From a checkpoint of a small class-conditioned image diffusion model.
Model: 1.96M parameters, 32-pixel images, norm groupnorm, activation elu.
Rows from block 2, named by matrix and row number. Rows with one number belong to one attention dimension. Each number is 128 + 24 x the weight over its row's rms, rounded and kept within 0 to 255. All counts start at 0. Numbers have three digits each. After the name is the row's rms in percent of the matrix's.
# q: attention query (model.enc.1.1.attn.q.weight, 96x96), inputs 0-95
# k: attention key (model.enc.1.1.attn.k.weight, 96x96), inputs 0-95
q.31 082:084089152112112115079126100183163124156127113134123122104123181116153099143135138140121173111109137158109105140144089124112125122117098154145139148136145165134097137133130062133118092095136162199137128127149102127142102118150141130147126105143121142083136102118149135139119103159170130130
q.32 083:127115094125144128163064152149177122102131105116124098091176168087115142127126130147140158131118166172155143123103137157139170099132134151132115165099107097160100135163123123118104135151120121130123122134119086112117105130129108066163101138125128124110107123111160139104168139127151109086
q.33 087:126117157121174106150149090144114153153118142151130102115126126157127129148160169097120123153087127141159105137084139087114113117117114164096146113122122110112117116137134115150135113158133144078104066058120117155143098133136100106102141138102135121157149126157113179168164136105103141139
q.34 077:146166154174130110089139102179125120107129156123147139133081118124151106102127130098122149149129106100140141092077174123161128115123093150139142100127167099130111168195112175115155097134108147123129118091130134151115117108120094132156131114113148171150136097103116137111139117123122138090
q.35 084:120164137131174150179122112103131103119144121131155110119125158129102130117086107143153183116150122139155135114125112136118071167120132094166134133154146113108156145141122132171118108177126124109148114136109105112102183111178132113127180150100112102065144127116105117108125132107102124129
q.36 109:072135129110102133109123124127108135145177129132129140120098155122167161083112158142115150122114133135113114090162109107097142146119092111142116070174129167114154129125137148119152103120150165125134114117107146154164130170111117150164077129180101095142086114101153128153118122136093124145
q.37 099:130132126074118146178134086103096140141127133139138083151130150103134123113158145112143118143149116115096105106128154111153123084106143090115180162120145172161090119108105130082114136130103087139138112159146164142128108092150119136129129079144181145134113119142092142133176122109132126108
q.38 088:137091172139145136136137119100102117108138117145073124121129123094145135108120144100124101106118138144113110097197107136089109144118168136121152127112157122134150136087145139146159080126140155162167129159134108135089149184093139117115140106175129104079141163155134105111111125117149107107
q.39 089:091131153143115106115135125131162179125071123151146104091134155116145110138135148121099126128129149088119130105095100129127124092147115157126103177084112123163109114120145098106132153079141164066131126156163123092136081136127151150101145166128128126169138135115145138148132149157140155160
q.40 100:109155104198093168152120108094151136140124125121114184116078151137158145144123136098091101135156145157140113109103108130102097146147105142168128127083130133122143126099161115158137126112088127124123160120165144135127141168150110124122136112117101135151116144103117093110073157125110118170
q.41 135:131122101097147105132108128179113077153179110122163107150157102089139139142148126133139117151167134127100102151149160132174167081118093137130153155107085139109128143098112104136091125148141078161135142152132141146140118084096149114134132093149139123097156141174121142124109106131143125111
q.42 083:121151083133096133132090117125179150123139103096109161138128149116129134122134131170120149125117127109133151117123052148136160123140158129128086083146130151163148116110122133134101122080115130157106153173121112134182106131120119155117133125129130090156118126170094115131169099146147165078
q.43 082:130156121121141127122142124116099147129104190142140121122116122100106146128170114157129128120100138109132146160144147108121117114099102128160124134147121100111171118096135165083148145078119134107129138138138168118144137137121112169134099058156130107135082095138084138148118159104114192168
q.44 076:149126118146175113123130101123148102127138128095121149100111115126119119160134135155118142122079163130146135115072134098120127113104134157141139144118122144113117108129119115135137098210145169118129108070170165157135112119099143145119155107147078097091157161150099116154161140109144108157
q.45 097:064151136107140113136149102097107149123176111132137099102148140115104146124104124153130132121106168122105142090118117145098125150137094126147131123132133183111098111138114146134144132092139142171146120178121102123180149148147066168118077118181114101134124125095149134135154136156124130118
k.31 086:133084140126155095107108130156113091096110152127154120141152156090123100156096128123079150106141137182139153132163121114118138127131108162157159155120106131128105093172159127150132092102152130183118126135116130092141138177119139154112117105104089143132141097110129130164161141161135105087
k.32 109:140172170152152126106108175122152155133113190138142115086131133102106164157143116141117167104105154095117121080154144178108154146140106161139094115123109112117104160146115085092129148135115112111138143131100093133089078137137106111164140151121105091115130151145132140123117102145136136132
k.33 104:144096102124123148089128125164108143141099116122130119132107148133078150183135124125120106132140128095119092130137144100138137169145127140081141128104171127068139113124122149097139079175104157111158136077138106138145123155128101149163136153137122120142092150160121190107154118098127110140
k.34 080:130153128158129111129097162121117132134135143107147125126110141134126108093128103126162124139103128110105103155103139093130137118107159190154143111110154100103135140170163149174142068165109121128130116110136124156124162121097057091176122110110106102133131115136155151144080111161133160141
k.35 093:154154153144144112171132111116139086092169124111155100127127124124126121129117124163076147148120142141112091112108093154174137124145129097128147153120123104109133136115108114085124151132119131149162141177094102143069131125160163106092201154132139140142136127127153120118098147150088104116
k.36 098:110113134110167108093109178098099155079161107111116063111159156138120132097135115113161117107153193108121143094102147118088118126115103137135117139131141120119143140142122141118137125130145174152126104132131145114137115127138149156158072152157181097137111132118078148129131150141161135121
k.37 102:112172131110121107142107120107118121128113122109132117116119105143088140126113116088103105176172096140148131152134186123122105132123121136129122124105112160161128113128127167107139151135151107111108168162117143156136174074103151146123174127129165115184155131144062118102145091127149145103
k.38 099:134102129122146134134135113105128126124188084153077135121105124149108122119106098110147131137125105168138131135119136129066139159095141085151134115153153117107089160121102110148144112102176128125123133124187143143064114181079157142124139113125138132138141178129132117144133108104100113120
k.39 108:096089115148096123134115136128147097148068087143151125118127172111117185166100161144094138123141160139146137128131109143146086069161140126096148154084120155145122109146171100108135134120127152084135167115148121137164104105126144149172140124116127121095132102128158106128144133144143118134
k.40 118:107195098158137137119136117105130133138140103131125146133107125121071132100140150118094109105138114135084132134151110157142109108181134172173138138111142100120133128113151099190153102130151087086149124124145133105088158118106107169113146106146133114115142152126131141126060147146150128128
k.41 095:120139120116095120128154105122101105149143117097168136160100110119172127149171140094154140127161117094116119139092136108190069109116145119149154137056116131159153103078130140156113147157128097126142145123085153137133151134125113111137160102132144151128145120128157101125115164116100126099
k.42 113:145115145122095133101163149119116119101158146137119135149141136067120135104108109159148111119123146156148108101100088128129128150120099092070090138164136154169109144119126141107130128106148130124120173104179132110140136094158130126055149134118136150154120118167086150137160090139152135110
k.43 099:135150115136100145155147135151082164120142172164118101148144110132088077121137124153132154108128129107137147115122135098065143095121147132093128117122138170144147130105153126128137129118159145133090088133161160145116184106102135148173121110127129101116103132132071123124101124077165125152
k.44 106:127104140120128129154143130130154096130132136142127098093116145098108160182122110130106137154139089084175104111123128123181120088134091111135133115140134153086135129116129141125119112085140144127109066195131145128150125141112139126166171157124141127074143129084121112137167120105138125169
k.45 118:075166121149088111133119122124136100142124144134141080116115170155164120134113181167102146089092139137106129133123109104113137133130134111169119118129100130123134144161128136133115159121153137193121120114115136120155119119122107149082108099144141154151129075078181125167156119109128100110